config.toml
spec_augment = false
output_stride = 4
norm = "batchnorm"
depths = [2, 3, 3]
widths = [128, 192, 288]
init = "kaiming_normal"
beta1 = 0.9
beta2 = 0.95
grad_clip = 0.5
steps = 12100
batch_size = 256
weight_decay = 0.2
Rows from block 5 of a small audio frame classifier, named by matrix and row number. Rows with one number belong to one channel. Each number is 500 + 40 x the weight over its row's rms, rounded and kept within 0 to 999. All counts start at 0. Numbers have three digits each. After the name is the row's rms in percent of the matrix's.
Before each channel's rows are labels from the 100 clips, of 14848, where the channel reaches its highest value: "responds to" is what is common among them; "lies over" is the class under the peak. Only what is clearly more common there than usual is listed. The data: phrases spoken by 400 fixed synthetic voices. In brackets: how many of the 100, against the usual share in percent.
# convs0: first width-9 conv, stride 2 (model.blocks.5.convs.0.weight, 288x192x9, each kernel summed), inputs 0-95
# convs1: second width-9 conv (model.blocks.5.convs.1.weight, 288x288x9, transposed, each kernel summed), outputs 0-95

responds to: /ə/ (72 vs 33.2); /u/ (55 vs 20); /ʒ/ (49 vs 3.7); /j/ (48 vs 11.2)
lies over: /u/ (46 vs 1.6); /eɪ/ (34 vs 2.6)
convs0.179 106:487527499503523459511539448467504499434479499532466521525496423484458555450512455592514557485460517483502480480446433460552375463509538515459455450402491461550453546493489516486531507447485451428462424468452448480465452456439555496479510439483494414475510470574487523453426530500469539544
convs1.179 110:455447452527497499511518550509510509486545550481611440533430507494522497525486531448521444471473549463533510460403504404508554506474469534478493498505497456505471491479508481500458452523525505523488524455462483499472486457511475520497496522485503481515533529458516517500374483451507534509

responds to: reverberation (98 vs 35); /ə/ (73 vs 33.2); text has "today" (29 vs 2.1)
lies over: /d/ (30 vs 1.5)
convs0.282 098:458432403487530496486521445509551485487549523473445534510472486474532513516536462472473536376420483457473460417510521503449503495493587481476438466502490547547452510479462479430490524475457515524414468522469474465456493485451442515517528406469544490406502474467439442487565495500454509457
convs1.282 095:449521518414529471550513514486432448495479493492550494508420511464498480505444481429431433474476516474522537509479546499515568516526428537485517437488522535489464549513487467456464472484493490574548570477505488504444480455480452461541460495526466519480480485513497516539494482462412454476

responds to: /ə/ (87 vs 33.2); /u/ (53 vs 20); /j/ (43 vs 11.2); /ʒ/ (40 vs 3.7)
lies over: /p/ (57 vs 1.9); /u/ (40 vs 1.6)
convs0.79 091:523413523456460505500496509448472470470500422475515496461485491485485484500499498533480525446558418447454451544428492484503506488500424488488481503441412539519502526547433479435494463521463531439480499560495455476459496502502388536506452470499521418487422511516419474505444489461491497505
convs1.79 097:528500486511530480505490577556498501493487448525409533491548499573580513455496537435430485421426477542559544472499484456569500490510463448486584481474503446476535461545472528570517509489550510507553528552491513432528514507497508517481468448506465472497508568534540558589522468449504470427

responds to: /k/ (88 vs 46.5); /ə/ (83 vs 33.2); /m/ (67 vs 27.3); reverberation (64 vs 35)
lies over: /k/ (43 vs 2.9)
convs0.105 115:528542501466472495522554519564536515485435447424489467539448429558518557507541476477533485481459465490485536535482504498525472489484553475530516513533490433482486474510510505552503507546475404517442421483478499505401496508473515535476450407531439446527514561443468490511409504516447450457
convs1.105 115:551491481582477557550582439584501536505581494508519474535481493494475447520495525510503430547428449485492566511513523558504450470548533513494460465562447486450552458585473505521521453553479544548556504489534501425501508444522444525509528522553490463543502558438515508489548526505500510545

responds to: /k/ (96 vs 46.5); text has "key" (42 vs 2); text has "school" (28 vs 2)
lies over: /k/ (95 vs 2.9)
convs0.108 091:540496481458519530509473482514498457473507514502435512423574478461512425584469537459494484474487460429477450502454531479473489504485460498492549573408520506544471513453535530498515394494567501479514501572528439521492510530516484452505534516512517466474491447503464480478519491507432545427
convs1.108 089:564460540461489502504512522523452486507518463518498491502493484520506450489503477438537508499508489545424490441455542531461526569555499507474501481512552450451496471487483515590506571523550530614573590565546524544524511512538502450530475490458451448503476504426539423456531524507517521457

responds to: /ɑ/ (70 vs 33.3); /b/ (63 vs 36.5)
lies over: /k/ (43 vs 2.9); /t/ (35 vs 4.3)
convs0.143 095:434463521489485524509483425506473428557473435465498414511543502554525467566492487527470448524530511467464533497495424484509458537440465469484535545449538573562461529584462527498541511549501402468444449569481448451446499473502495500509561446518543513494500507525460514445415491484526458499
convs1.143 099:485456403483484540463533556491488471505471446446476493537438531446547461510469544493455494519527554510463484576503545436528515386431477393400479522475386534477528434452399485460498472481550560517482516541439454492524450521492478512517473487455531489429501454537511526488471490496513472528

responds to: /eɪ/ (71 vs 29.2); reverberation (65 vs 35); text has "painted" (31 vs 1.8)
lies over: /eɪ/ (33 vs 2.6); /ɪ/ (31 vs 2.5)
convs0.159 114:531512440432477459509477537526504473449407442434506449496490473509436451516553568493478510500511498505504475465438526534450446465444483522495494523515500454502483476471514473540490481523446405478464445484518422514475452506461491472513460468496427464504452557533455518554460540495545435418
convs1.159 099:484508517495500533488469482545503509492487470582467518593572499492460457513503541496492533543488466538460467444513497442491545413534579524534521506513513491486512463448500480532482512575557459456522426533529490481551466530544504518431439427477495481497437539556553498499461474458510532571

responds to: /k/ (87 vs 46.5); slow speaker (58 vs 20.6)
lies over: /k/ (79 vs 2.9)
convs0.232 089:446488530490508438527412504457521500491402496532466533507536500500477536558476497544484487513464409431471487530449506508519504508526517473509535520493528512545450441503474458457566456422547526459467458485474503553499516427503485472478488477465514482449531519531530461476465428382516472533
convs1.232 106:531479504455487491460511562517461517492515497512512488498563552464523553557497522540553587572539526543498491466427461452516508469393506463452433500579505473490507479477501479475577571526486446515474461550395453485553447448514452447445481449438506533507472544483490424544509450531522579532

responds to: /z/ (46 vs 19.7)
lies over: /z/ (40 vs 0.6); /t/ (25 vs 4.3)
convs0.21 097:454433521510500493503503472442515496528552499462475532474452401493457510468512564442519485461519424497489467492462451428504577506481513510372530530457486472547496521501498491513468448451415504439428555510514443473481441438509519537507451508468513422502514537545512482434483519521553474449
convs1.21 100:560479571495538527501453485544483484445518478496481485473508499532499522504511519492480471518484519453490491524572461510526493473487490523457485554518482464624526528564483443469487481478592413492456498529525497507483440494477461521495499522519547538546581457564521494474547475508528476470

responds to: /ɑ/ (70 vs 33.3); reverberation (66 vs 35); slow speaker (65 vs 20.6)
lies over: /ɑ/ (59 vs 2.9)
convs0.273 130:473514573484476446488447464470496496533496381492363511516552446485443515482527486498442520493487512453519446392479461501499497441500514508470544497494484498526505477545506488549520471524496488400540402515465481515475499492470502428510560478455338420486473512496531487383516489468530500471
convs1.273 142:449449409520478497499487481521442484495493445510518468500551536520507535563508469504550519486538540514503449486494462501497456485412539491457497446550488403396472409438491532454503550510486504520442463476431418427520445420517454447454483493428501459510502482456455538483476537547549523512

responds to: /ə/ (100 vs 33.2); reverberation (64 vs 35); /g/ (59 vs 15.9); text has "again" (56 vs 1.8)
lies over: /g/ (53 vs 0.4); /b/ (32 vs 0.9)
convs0.217 114:471535522546447479485579444547548508495537443519476550504541515544519555483532469500514510493495500502505468331586482471491532452465522540491458552534512554489438514534538536479402499490468456497457518525491427414466456457521474451489489527479540387445459501490494534478516470481469536511
convs1.217 104:530498476537510488534481481469483489475502454531482479568480529526451517512536511476487422460563558567573470517493437491585556596510571490416549507484543487488512475515486532493456518422541442578528567436464465562503523548524471505462499509462535541500543500450450503471548471480500521464

responds to: /ɛ/ (100 vs 34.5); /ð/ (52 vs 14.7); /v/ (52 vs 21.5); text has "weather" (32 vs 1.9)
lies over: /ɛ/ (95 vs 2.3)
convs0.165 110:491467488477516493527532479545487528470463538460492519559490492475476527533514476565477547511478506495385463450467514488427503449481524523424468474465493503530468479489446502487461474518480520504451424505486428480552482434447456501473497425426524476458484556412434539466572525509492489495
convs1.165 110:428525509449478482500560520529484540496469461485506539514459532544508440517533506524471396483479520481468535538495499488420603455457568423499397438500558371528518533388446518497502489491429502495490524503501517489487485427454451506502526480518499463464542451523546428516533526503489487536

responds to: /ɛ/ (74 vs 34.5)
lies over: /ɛ/ (53 vs 2.3)
convs0.242 104:523538499470529475490535510522468474464481512532465552545423486501506446509514508442518459492471501501473467509507475491505449473519490492461539561532521492503481524535478523410514516478539491464501507521478463475494523435462422552404436491451474423513445529514517539512413487492487453465
convs1.242 103:485482481478510496529488451436518512527400551485542523461488468520483540498548503407484452521571489556507490538504432461551550468530461467483486570443491508502478453451417530520499544515500466510539456474515533542518519479488510505456494428455386489436479488445523467528486545553557465503

responds to: /u/ (87 vs 20); /j/ (80 vs 11.2); /m/ (68 vs 27.3); /v/ (58 vs 21.5)
lies over: /u/ (84 vs 1.6)
convs0.250 098:454472530521507492456541446482497536511473542489498506502440554472493521561499504529497458477472445433499461487531470448484436486518471487431501497538450450502488495518456489383522449541445539478486445522499471429480525482443423445469516425483500458428484499526417496455479516504500496479
convs1.250 091:514399571525504540507490563508534526392482444523491475507460478536493484482439510566454428482529483531516547468516435513499607441557469443484449455499485517553499520558504498516530530511485584522543495532487556509568472410512452536477465514534501481522473477487607454463468471530492450503

responds to: fast speaker (65 vs 22.9); /tʃ/ (42 vs 17.8); /dʒ/ (33 vs 13.1)
lies over: /t/ (45 vs 4.3)
convs0.41 091:484528490424498462481490455519549480503506518533480559448607509455494423494502549520482535470530457530486431458424480469494518498512485537544494530438527515575493524523475483523510393513467527489499431470569524489434546495494493441521517458496490493455512440520470500477518510441598544479
convs1.41 093:507551539460541543543473535572518484509557541547475493478461446517468496448523569530449465545459447490460585518461513533460488425471545574463548509475532521460529466443565436489544462508573421467509472490545527431507521544588476540496497433523522493510498533539532447517495542551374503493

responds to: fast speaker (67 vs 22.9); /ð/ (38 vs 14.7)
lies over: /ɹ/ (54 vs 2.1)
convs0.212 066:535488460461545388518486457523463480566405411466525509472554455481480504487593477535480482445507439488465469519532489509518477418399464478471530486518521484482501526445572534338467517498503497441439471535465473521480517472426482503479524494455427463453509527473499457493503438459432517479
convs1.212 087:566536495506516539543521453521521477501481489434481492537525440494496498465479460452450464519542442465471424450511465479437510531542542487551509501447507546527590545530470456498480514484483460460521509572513554475488545524522529562510511522496495521529541511547510473498471434528490548475

responds to: fast speaker (46 vs 22.9); /tʃ/ (42 vs 17.8)
lies over: /h/ (35 vs 0.7); /tʃ/ (29 vs 1)
convs0.49 076:475452500463412434544415509488435471548522499511452506572427494554558509528495510466469464477511466559483483561461533512560450442446493451551544495535478483493500515504515437402494468445440457554496467551485450536479551507508466525503565466525456489487540449464459459505459469522440447434
convs1.49 092:545543527489543522520541496528545558516477540462402480451524488533492404425444398526493499529516485486501520489520441539486526452539446509522554504535518506555452523524532445546479499490540508563581485525553467560454450515476489445459485530478463509565488539526503533495496517476478469484

responds to: /z/ (52 vs 19.7); text has "needs" (30 vs 1.8)
lies over: /k/ (35 vs 2.9); /d/ (32 vs 1.5)
convs0.68 110:471452499565516522520532540493457484488493414462470487549465538467451455514446549425488422497537475551489507542433443496507567514467416524504521461518510529511461530501554510472511540509456516482496479538503486490439570473456467497482497453483436452557483539506527557481411512511507512540
convs1.68 107:515504502518551475556507468458491610487563516555481541437559498459423477454447477484540452495549522417481544466565519561476575503489450507511510514478594556502502441497524487500480521508492569466529456500537503514441512443483499458480559477524513596543547454523521552533581551527489392442

responds to: /ɑ/ (70 vs 33.3); /oʊ/ (64 vs 36.7); text has "robot" (48 vs 2)
lies over: /b/ (34 vs 0.9)
convs0.254 105:507467567511514474426476526464598472522533536511460429445493419501517474515458506453498487470471467531517434482468440468514448439504514517453493518422516491516446485525521535455468494498477444507502496526533459514447493525457564507451420466545464412491512553540454489511504421428493457500
convs1.254 097:483443457496567510497373573517567576555534489515495520579513492475489511601530490542560534491461536448468402528515482527495453500462516545479520504569499426476524571574521466458569416493537469539434531485467462544492531557483498538479491514430486516477478525523495453464399477506505492474

responds to: /ə/ (94 vs 33.2); reverberation (74 vs 35); /æ/ (69 vs 27.8); /p/ (68 vs 34.8)
lies over: /ə/ (70 vs 1)
convs0.133 108:477430527559465559539472484538478438559502460456478465471397501482546550524514540555473465459530483453484435472447490429498475446391469513489481511531477470516442500526499462479487492496533469544451501521464488505439448470502486562501455492498523501450527479452417472570439521496529436456
convs1.133 096:468416486508464543514478556516559548477432467497491523462504537530522413436527507453516513446479524457534610440527522392549508427529473541512488451498470488570503513437439487448465529569447601523478460453472467563507536446547506418473502506458486463492543476525544511451577469472542499510

responds to: /k/ (97 vs 46.5); /ə/ (78 vs 33.2); /ɑ/ (77 vs 33.3); reverberation (74 vs 35)
lies over: /k/ (95 vs 2.9)
convs0.2 098:519530503425502463465479519512451550517523494373500480534476523497498459554501490477509455495493443479489487493358488526494494489409464483488495473464475437525475450415522484478528495512465516500490465517500512484529416526452430546499510456490485499496487556505447520442500468529459519446
convs1.2 099:468455472491450472529516527502489535472575512516547504510444505439465488464484446407590529491405481479501577527542530497465482465560503535518513488526512539496531507470448460500533478482516553556528465509512465468478527491489475533529457548568520453481505471532587446458595482444441601489

responds to: fast speaker (47 vs 22.9)
lies over: silence (97 vs 37.6)
convs0.230 127:407438532435434515462477507479454502548438448470443417502509429530505455504438559396519442493476489447397497421432504464484456449518445502539506466470497475475514484504489472543460537498485479477512452469452481515513522470500453445508386551493480465474497463512471558529474458475452504521
convs1.230 113:515509556524486495468464544481585571468501466507532496471488508500525471426452490532523538491468479502570507472509505437521586510498514455538553512480579519528538483526492446467546491424542548535537581517477623563490578584558512541497536490533487481564450496543473431488482421511542527542

responds to: /eɪ/ (79 vs 29.2); reverberation (66 vs 35); /ə/ (61 vs 33.2); text has "today" (41 vs 2.1)
lies over: /d/ (37 vs 1.5); /l/ (32 vs 2.2)
convs0.125 108:492492457504420406501559503525535525495469507502465404493496446437527445425511538534475515451474539502480453486516495525427451477473436536439454408499479517528460511520507492531454456503496400448492507515476488429529439441481445487502475495450505403450458546431476505503576507490442509531
convs1.125 110:459519481528478472549509502499505500471578356527465518495503463508536477582546568488480527487468533433524524518526486492534632516544504450459508448517602524528474458467457527545461433509507496475444499481481517450553439453516466508454512482479490423469578492521498530514561514524449481463

responds to: /eɪ/ (84 vs 29.2); text has "later" (35 vs 2); text has "vase" (28 vs 1.8)
lies over: /eɪ/ (72 vs 2.6)
convs0.117 111:561410493578496444459444499517514476514422474467472526528445499566451459560440535462524477496529459541549482512453498467524441509503445464518447447434516486552480473484552516427470467470460468547465471479505498450437485448514535516477505453499514486488523486560420504517407438461484491509
convs1.117 101:498519494514506487556463556459510524503555463530485492476533464493493553535508449511502478524519520442470511485445438450468616503460503482501501493439556469509488485488571457496437537532501494497522489491528495488525487471522519483561587450494484515498511465552519610510549496511589496477

responds to: /p/ (100 vs 34.8); /ɔɪ/ (39 vs 5.6); text has "point" (38 vs 2); text has "picture" (26 vs 1.9)
lies over: /ɔɪ/ (37 vs 0.6); /ɪ/ (26 vs 2.5)
convs0.259 095:446548478515483506498535545454496524553481535517455430429527510490536503522497488496451502430458478502512534478449510496464416471547471468509435444507487481508474498459524490499451522533495505492503482447500454438486529442463481517509476440524385508502477540481408541525542481504448496444
convs1.259 091:514444490505497441472504481473434537496535492495469461504469493487526478552414535460501478512486509494508506474443457408563533541515462492512519531478562495470442442473463539576563455487458493470550499511445429414427418516382462505476498481532510494563529499519499456493461457480492461453

responds to: fast speaker (81 vs 22.9)
lies over: /oʊ/ (44 vs 3.3); /ɛ/ (25 vs 2.3)
convs0.190 093:504510436512482430501492485497496441521472483483500574537480476509565454480540492525474562481504494562472518468496490552508441439512576495535453467470533465506391469531517416433511497552524536526521423461507489496399487480462459529550543377508542493430528532521471437470531466514480505495
convs1.190 120:483544518496524514510518480466509472462532546445481493417447439393484435433432491503417489461390447488515496515469515559540466531512438510507456532473537503522496519557543480542492487441489443486469449572529522510528532544497542576507499482481482547472481538569508490520472484529392420462

responds to: /ɛ/ (93 vs 34.5); /s/ (83 vs 53.2); text has "next" (63 vs 1.7); /j/ (34 vs 11.2)
lies over: /k/ (58 vs 2.9)
convs0.265 117:460459534431402459494510509486488432457494423536467529526540446499496527484528504549499537510439580487387547462500466437462492501468511500505464497523511507549449544547500488492527531509495442449497465566480436480515522477470438486425503480461485427498571548438482540531495501485475481488
convs1.265 111:455521437511497460556514521523514494523434466510513519538479589564519429493487493582485410512498557489539531552493544498478482388466566476536455490552498385480477461494446504436483525513575475493448490510461490499488446479435488499487565411559465474489452466396524383499548533477519542528

responds to: /k/ (83 vs 46.5); /i/ (68 vs 33.2); reverberation (63 vs 35); text has "cleaned" (32 vs 1.8)
lies over: /l/ (52 vs 2.2); /ɑ/ (33 vs 2.9)
convs0.153 111:566444473469484512551475501439528472514463567502465512503542458457416525459433489532530468455462514540507485561451494526449467433411518523548466490477525442540475493505534506468511478544428528458498439495490438481470516455434544491541476486505428472469493507547479488456586442496457442483
convs1.153 103:509485473531537471538477484469465571435503513597466487472517460517425539506485503408544492483463550519550421532486444516523509550516452458520373513524564466471526532508490520522447510477578525512493433487511599439481472447543548433484455466540480518436563501523545449390488541448534561479

responds to: /ɑ/ (72 vs 33.3); fast speaker (62 vs 22.9); /w/ (60 vs 27.3); /tʃ/ (57 vs 17.8)
lies over: /t/ (93 vs 4.3)
convs0.4 094:456496553462513448480540463516485501458526479444500441540496487547546461550542503489514479510467483544497438492439481507471453480573419530481516497514438470587392473479519483445501431474517518513507428503479447479443445566480501534502513385513520500468552522528437449509465533519469507525
convs1.4 091:552556522495559551509414556510583577493557475514545495464462510520496515511441506474515467572455475560422567576513516473458548404562550502446564503470472527520536509491496499495466444479484487460552473480544475565539554487561480519438526491548493523562448472513569552520506488489475510463

responds to: /ɑ/ (70 vs 33.3)
lies over: /ɑ/ (54 vs 2.9); /ɝ/ (25 vs 2.8)
convs0.82 125:436471512490476479447467558547476493508504425460462428462471472497573454494459531377494492434535460572516498491451441503520410454512444487506476511535462480504497523504516512501444504515440478493516415535453449559442542463428446512486481484522366422503507537509468544496474477495451489432
convs1.82 096:430500495474448521474493515507499584472504517498469552506455524442488482507501505524529505562501512576506511496406437466454564566477535470533465552514543505405524476516485487480547468436454482427481538541518531494432569503568471519498518528487516603513432487486475473577437501499487468586

responds to: /z/ (40 vs 19.7); text has "zero" (31 vs 2)
lies over: /ɛ/ (38 vs 2.3); /ɪ/ (32 vs 2.5)
convs0.37 099:535508462542437540439495523567503423420447464482501562509520591521418528502476445526486474508477511506471429443564545511433470510374473475510475457530507497502428531466480489412540486519505540499412460496531536450458452502449526498531465466445567444439444482504415529526536470504521430477
convs1.37 106:479526434516456516487629487508531552550488505551539476530494508527499522503556466540460552450580522429473525486545486462469555510476489461502508451538473504451459452493463553464551517525417534548544484479463419482430427458505505455501510480482483480468495515489482468448505460512456531587

responds to: /p/ (62 vs 34.8); slow speaker (44 vs 20.6)
lies over: /p/ (48 vs 1.9)
convs0.135 090:483517509446481493537480476439519503483479504501386505537563439483468534542486521487416483446443483478468455473463538535550443501478503527511483506439464414510460474438530478525436464474472517458508459491501439493477506432449488533492515508472358432457516508504537535462505458432417483470
convs1.135 102:501481500565502458490459513502500532503508485504510482554409456474445437524511519481558513490462532535547429435498460496440514528452498495558477484590529449508539527525489476478545520532476524608511456462432460491441468567456517419531533531398526458530466475560477532425518565515517523552

responds to: /k/ (72 vs 46.5); reverberation (71 vs 35); /ɛ/ (65 vs 34.5); fast speaker (47 vs 22.9)
lies over: /aɪ/ (34 vs 2.9); /ɛ/ (29 vs 2.3)
convs0.31 101:490570520360485496455504508502506457423505495468522537459516500509502426529584459544519520473404536451418482435510494465516424459534431444499505497502472513538502439537474495490449462504531500528523475467498480535502535479442518433452523453451448477491536474509472470523535518493434497475
convs1.31 101:450534530511503522465466373537474499506523498496461492491594556507452402495479456462516441555538430533483478498475548542510483455488506527546556451475518450510496504464510498521474574497491445458497502501446502465545480493558517483562572420525518480543489555490531505465494509536458435492

responds to: /u/ (100 vs 20); /b/ (75 vs 36.5); text has "blue" (65 vs 2); /θ/ (38 vs 9.2)
lies over: /u/ (92 vs 1.6)
convs0.9 121:473399495587514387514417496470512537502475518475525548449546495530525499521375583467521526507477470504539507478474501461558520489513433533513516478524495488437470462468581512485521446520451490514469515528514482442458515472468477503517498534520467469479508497554482461519470454470455442442
convs1.9 100:534476500565477495496486517504479473482499460499510509473549522475568473556443481504505609476536499509544437539509482485489535491562479500622505475560497452499446502498559509492441489510547480431454472495529440539472532480592477497512506471415457484435544532470483484518550520455554531478

responds to: reverberation (86 vs 35); fast speaker (71 vs 22.9)
lies over: /k/ (45 vs 2.9)
convs0.210 087:508469545515504424512461481507428532566457496442461502516532463436483445458548484465477560447455536456485471460488472541463534443502476524517524459468520468497473428488472457398484485504504551485404471491499493488401487520463543460488497453450545566451573504495430438435508452443488519572
convs1.210 108:481523543470487501500508467434511488509541472436480494449458455428470546401454512448421436441418450498526533541533490553502478483539416487520528512471516549501525516500477477506411452437442449426508500549524572516510548505545557578538505504495510464574466424518462505525537500505483423435

responds to: /z/ (42 vs 19.7); text has "zero" (30 vs 2)
lies over: /ɹ/ (32 vs 2.1); /æ/ (32 vs 2.3)
convs0.131 092:497417462542483520468527444448495495498444556456497503528473480526542542459536528532508477462419540466454467536440471489457466454472541403462526493456460458467471499516462425418554480496474481486521505605516438576510403457447511483451438478479532518427528553485480432563504493522518475459
convs1.131 089:527507518562585562489449413553491456501481505514526540552416446525519473476456472513471429528534514472452469490506512426491481433495459555503541482509461537506487526526475478448521491524473464504491418444468441572440538474466478514482526525507502524506472520500563536525448557456503463549

responds to: /oʊ/ (61 vs 36.7)
lies over: /t/ (36 vs 4.3); /oʊ/ (28 vs 3.3)
convs0.174 117:597482489449438459489488534475553471447553484490505546486537498509505441469494533545518489422463446472546489516496514495493433518468490552479466516453478469523429474552509554502520477486487542481459440519504486445468484466452489501545534438546497504520489509491442478542509526448520467394
convs1.174 108:492459519421504467455447501504443458487490518550420461518465513523508503511481455501469530509506575520473545452498426451486436474570511538583497502526542493518500507475460511512508455507470513520500628510507432464522534527531478489489477435505431485459505573460483382478458421456430581554

responds to: /ə/ (81 vs 33.2); /p/ (76 vs 34.8); /oʊ/ (71 vs 36.7); text has "open" (59 vs 2.1)
lies over: /p/ (59 vs 1.9)
convs0.74 104:481449547502485479467486553471497507525570503464518522527493546498534533464477498440533474448496464474465498528491463516538380461469496459523456468523534530528423455564559452420531526549591556498487448552520492526480476541480401547430511512573501480458466505548460466578489518444489473453
convs1.74 101:417496537521488505527526588500510552443501467557475435573523459493488539540547456513520505494443511470498474528452387422549512525468471466511473539503500427519472469500485490467474517540511564487543501559500521526520525524537461491568410501487584436536521545483572515428531456428534514428

responds to: /ə/ (76 vs 33.2); fast speaker (51 vs 22.9)
lies over: /p/ (28 vs 1.9)
convs0.47 087:410516488514438461495518535535480536485458435531484496510418514498498504482527574511540513495462518519556389482530427475451451401515446507458516477513432481473468493542538565412574440490450498519485457548527426511500502480524487541461519424488569443440491550486443505443490450508564505506
convs1.47 087:542533576513509561543502541552521530535529499563489506494469498444541480433511537481425379544430439568516527550444527519534556572537520495495488522508542528524438511569520491501429399464488509534539541531502547484559517519517480574463540574553548544598447507480535544538477466469462460415

responds to: /ə/ (66 vs 33.2); /ʃ/ (63 vs 16.4); /f/ (59 vs 28.5); text has "station" (32 vs 1.9)
lies over: /ɪ/ (32 vs 2.5); /eɪ/ (26 vs 2.6)
convs0.218 106:510464466423491412553536501419464579526461454492500504504488443449503574461499499528468513523510524446459531566453486503488475502480435504519475472503523442538483496495589536537530472509425414464568480440493442485521497443480487495486562415506466493463466485528442494541478431424467476546
convs1.218 101:477561451564518432463477543500485550432497558487569378451512483451528568529469516471444514491484544497501524488563432512514528501508457499462484513466604535545456442431543540444504512555489497468523422462475520434496464508452531583506471491509476470529488452492551554482490547464522437441

responds to: /ɑ/ (100 vs 33.3); /ɹ/ (96 vs 57.7); reverberation (66 vs 35); text has "start" (48 vs 1.9)
lies over: /ɑ/ (98 vs 2.9)
convs0.161 124:537448533527509513519474474449555529445491508464454457506503451498500443497404489539494492480475475534516445500449443500502458472526557459505554501543449478548453505522495515526509433511492466429478409543508459476499540474471556514446480492533427474532495500504478446509549535488500453460
convs1.161 113:411515497554519478451486549563522548456454428507518479495504551486485569545625512499545545494481540458461491541502551485504519567480526471428496481521500419477506567549485512458541452498433530513510443484468519519503544525493482529469495511555458522519504473530500520493572466480525578511

responds to: fast speaker (51 vs 22.9)
lies over: /f/ (25 vs 1.4)
convs0.69 085:431490486472447420482505534458464358464504404428452503494535479546504524511541483557481496464482478519417480442450464479416455443544502506526504516487457501442466496521554448431520475532493489472514478557507470486520507500479524522496527456493498514419535533452368519463494510496524554424
convs1.69 105:506469486499504525510538485522519473528477474539447466469392434445490512502449541466485469508488476440501539519534557522445498502496433501509475433482512592520527524567475549524484453507466472509521502539425596543497536572472574552538548575540501515442428475528468469488480466539463432472

responds to: /ɛ/ (64 vs 34.5)
lies over: /ɛ/ (53 vs 2.3)
convs0.71 122:491495527502435484503549505473523436486499449534454474530536488521504510527527467570522504521421492507478518409436495504465512434535490478486464451518448458476493496515472510551478541498457467466460450518474473503548492451487471497524506458410384512497455570404467466508551499539441484441
convs1.71 113:523483478461490489491526509551506515488542532481471562415509541515511466550538496543540563480536538548525528574515539482502537460480468446478429431494526450494478498445493564435484507581496426441513513435474540433486461492439482491501559468488493493527503455414474473489473520478515432500

responds to: /k/ (92 vs 46.5); reverberation (83 vs 35); /ʊ/ (49 vs 9.2); text has "took" (30 vs 1.9)
lies over: /k/ (61 vs 2.9); /ɪ/ (26 vs 2.5)
convs0.36 109:453442482503487471434420499460525506538549390525470508498507493500418490530460499367480514455467487509503504453543535502480491502472541528486462521507498514491431476472494527479525540478473489459503537496506484385372512473491509528436456498519533432466459521498534533449497475422478493452
convs1.36 108:399471476491424499455442488451509558554484515516534461485587576441443513550470510405528558487511557553476439532406459507527555547500510534501541477564442443495412464454552489445530539463491542488504468492413438470482473511521472549497491533497448546441506514498498419568524528558482441498

responds to: /oʊ/ (66 vs 36.7); /j/ (51 vs 11.2); /z/ (50 vs 19.7); /u/ (44 vs 20)
lies over: /oʊ/ (45 vs 3.3); /u/ (35 vs 1.6)
convs0.3 116:467417541469471500481506531511494540542508520532518536499498478513515436489508561503498459449520437445445463461499415449482572538454425492388477502455482500503454537495512551511527454420489498503527535546517511445547464485531428504416518487529540474481482463501428553475495552476513511539
convs1.3 109:545444497538508551506467497544530488508446482500523495564475471547477443506538513505542492499474519547622430513501462502563490475493506563539497556567519423566432555450429473476496456509553604571515538522519471456459501493518465430491428495402530465503491481520554443419517521506507533537

responds to: /u/ (90 vs 20); /h/ (56 vs 25.1); text has "school" (27 vs 2)
lies over: /u/ (89 vs 1.6)
convs0.8 094:448518515520447454531510437493540522555487500508513497520489482530518437569456500489507488504416448504481553441440433521462448490474466504524500450513457511548456511524530510458480440543448538520535500523531460485489450481445486485437503476543500534470555505574482474491422531426483439505
convs1.8 097:519480474505515520467449476561448423497574517508541563494427454512518523458450527536423473480519478554573459460493505447490509477469480503464526536521530483462544472492528525439471382497518475526479462450529490612480512514505529559598524557477554506470547492478492563477526480511475450443

responds to: /eɪ/ (73 vs 29.2); fast speaker (54 vs 22.9)
lies over: /eɪ/ (66 vs 2.6); /oʊ/ (28 vs 3.3)
convs0.126 088:543510440493481449518492448477554518447452408502435469562591461473483458522505490413500513497440547572506497483418442432475463507489563512501515450485500498523439449528522515494447507521465448450493447509448442441489457449484476453496519422431550464526482478489503469407515491430432510506
convs1.126 109:471533465539593500508472514508498489514531535484410496443465484521491455536474524512468466515522526562582475446475531494513514535436478412475538534493578454447515538574538568514492416524543536395536472501516483376506481563531472500465533466502553562501503508515451550435497431484530421506

responds to: /z/ (41 vs 19.7)
lies over: /k/ (44 vs 2.9)
convs0.238 124:480470538469478494471533441517460527444406432417515412528490473514523568601445559476491408472453528513518489494530443504487546493498499490443522530497457503502524513514470540518561452514500393468509493525502452500427461454453471526478450499475493467475468558509496509536433475491432472519
convs1.238 115:560533521506495498525439504444574491487569533468530484562487467431483452504568524533519542501486506483544446484514520428488434464479476475507517427499471455448471454511465546488510526542553490504496524498545506488481517534535503490455455406476453508419496463491495466529529483444485496445

responds to: /ɑ/ (92 vs 33.3); /m/ (83 vs 27.3); /u/ (50 vs 20); /v/ (49 vs 21.5)
lies over: /ɑ/ (78 vs 2.9)
convs0.183 112:472599535480504483483491480431447477415453502447519512436509491433433529525513527552462534420482467498470452444493462475418448548433495495414504374495472459511470467426468525502494447490510453488447497537523447468461430491469557486462459478545526487483568496537421494483544546455492504540
convs1.183 107:495471512606416458363423451490562532507466509499587455527492488513543540499542476545484485524511495474448534464493492460475539542472495488474444444449476554538535519551449540528493450517417572512573493474516537503490479477468509514478524512530474500553478440507490545498454520539525473496